config.toml
model = "spectrogram flow-matching model"
dataset = "simulated sounds of rotating machines with and without faults"
train_examples = 39062
n_mels = 64
hop_length = 160
input = "log_mel"
spec_augment = false
win_length = 512
conditioning = "none"
arch = "unet"
objective = "flow_matching"
cond_dim = 192
logit_normal_time = true
norm = "groupnorm"
activation = "leaky_relu"
weight_standardization = false
pixel_unshuffle = 2
widths = [48, 48, 96, 192]
blocks_per_level = 2
scale_shift_norm = false
dropout = 0.1
attention = false
upsampling = "transposed_conv"
init = "orthogonal"
residual_init = "none"
optimizer = "adamw"
lr = 0.0039
beta1 = 0.95
beta2 = 0.95
eps = 1e-08
grad_clip = 0.5
steps = 20200
batch_size = 256
epochs = 132.4
lr_schedule = "poly"
final_lr_fraction = 0
warmup_steps = 400
weight_decay = 0.09
Rows from block 2 of a small spectrogram flow-matching model, named by matrix and row number. Rows with one number belong to one channel. Each number is 500 + 25 x the weight over its row's rms, rounded and kept within 0 to 999. All counts start at 0. Numbers have three digits each.
After each channel's rows are labels from the 100 clips, of 14848 (inputs lightly noised), where the channel reaches its highest value: "top examples" is what is common among them; "band" is the frequency band that holds the peak. Only what is clearly more common there than usual is listed. The data: simulated sounds of rotating machines with and without faults.
# convs0: first 3x3 conv (model.enc.1.0.convs.0.weight, 48x48x3x3, each kernel summed), inputs 0-47
# convs1: second 3x3 conv (model.enc.1.0.convs.1.weight, 48x48x3x3, transposed, each kernel summed), outputs 0-47

convs0.38:487495503540499482476446491515430462532519533486514505469536464493487524511481522510504515511517553539514498491497532508518523482523480508477484
convs1.38:578487519489492469537545505491482447491501500492517512515450518508511458520523473519476506483475484471470466518498500508484523477499528489482521
top examples: piston engine; speed: fast
band: 0 to 250 Hz; 250 to 500 Hz

convs0.14:483527501471478527492513534557493492484518510524508486459513443490478464532509512517500529495486412479459498493495499496509481499487509485483495
convs1.14:531527486500486537462490472457500526504505484498524504535527425506498477484469531490523483547501522538522488514527516498522555508495502497492497
top examples: conveyor
band: 4000 to 8000 Hz

convs0.35:523528525481466461496495452507568487481496468463522482469503499473490504483487513461479486473494502454470486480463490503466474510519470518481508
convs1.35:532500501490551473503482516521570518498513499527509486532527475466528477502501507432514494506515487487530521529506490529473480528510518480533531
top examples: fan
band: 0 to 250 Hz

convs0.28:508495512491494497535528556518565510524486495548499533458496476493484485456516487552511494496461470474476466499470503490497481486512481514510520
convs1.28:531498501479503499454473478487498526543462516502482512533511407515530499484499471526507487540520518527520527490491502480476490507504522497516535
top examples: thin (high-pass); turbine; gearbox
band: 0 to 250 Hz

convs0.21:433529488490539498498515487476482468482488518443537501491519504482487516481525495508472527453484501472505492492525482483501520512487428505476483
convs1.21:531483504518502453490540502529458516488521496534461501536509474491557520476490525512564496511540518514532464518488472506498476503510502480500508
top examples: thin (high-pass); rattle
band: 1000 to 2000 Hz

convs0.23:466535490493519517499493493496555456525488518467466507470544439504526512534469494505520509479474503483469515497493494476535528493503487479453507
convs1.23:510522500493497561495420480525498481542518497531462523505488462506525506518488515467526540489507494525454491497504501478518503484490477526468492
top examples: rattle; bearing knock; compressor
band: 1000 to 2000 Hz

convs0.15:493469517472517491496502570522512509485482470497475469510476509504536469477497483529489498509479483460517525550502448506449474482483527491472510
convs1.15:452505488463481493467509497462499531498478515477477491491513475500493471489456465463482480476515527531499502477507486502476495488524435513562517
top examples: thin (high-pass)
band: 250 to 500 Hz; 0 to 250 Hz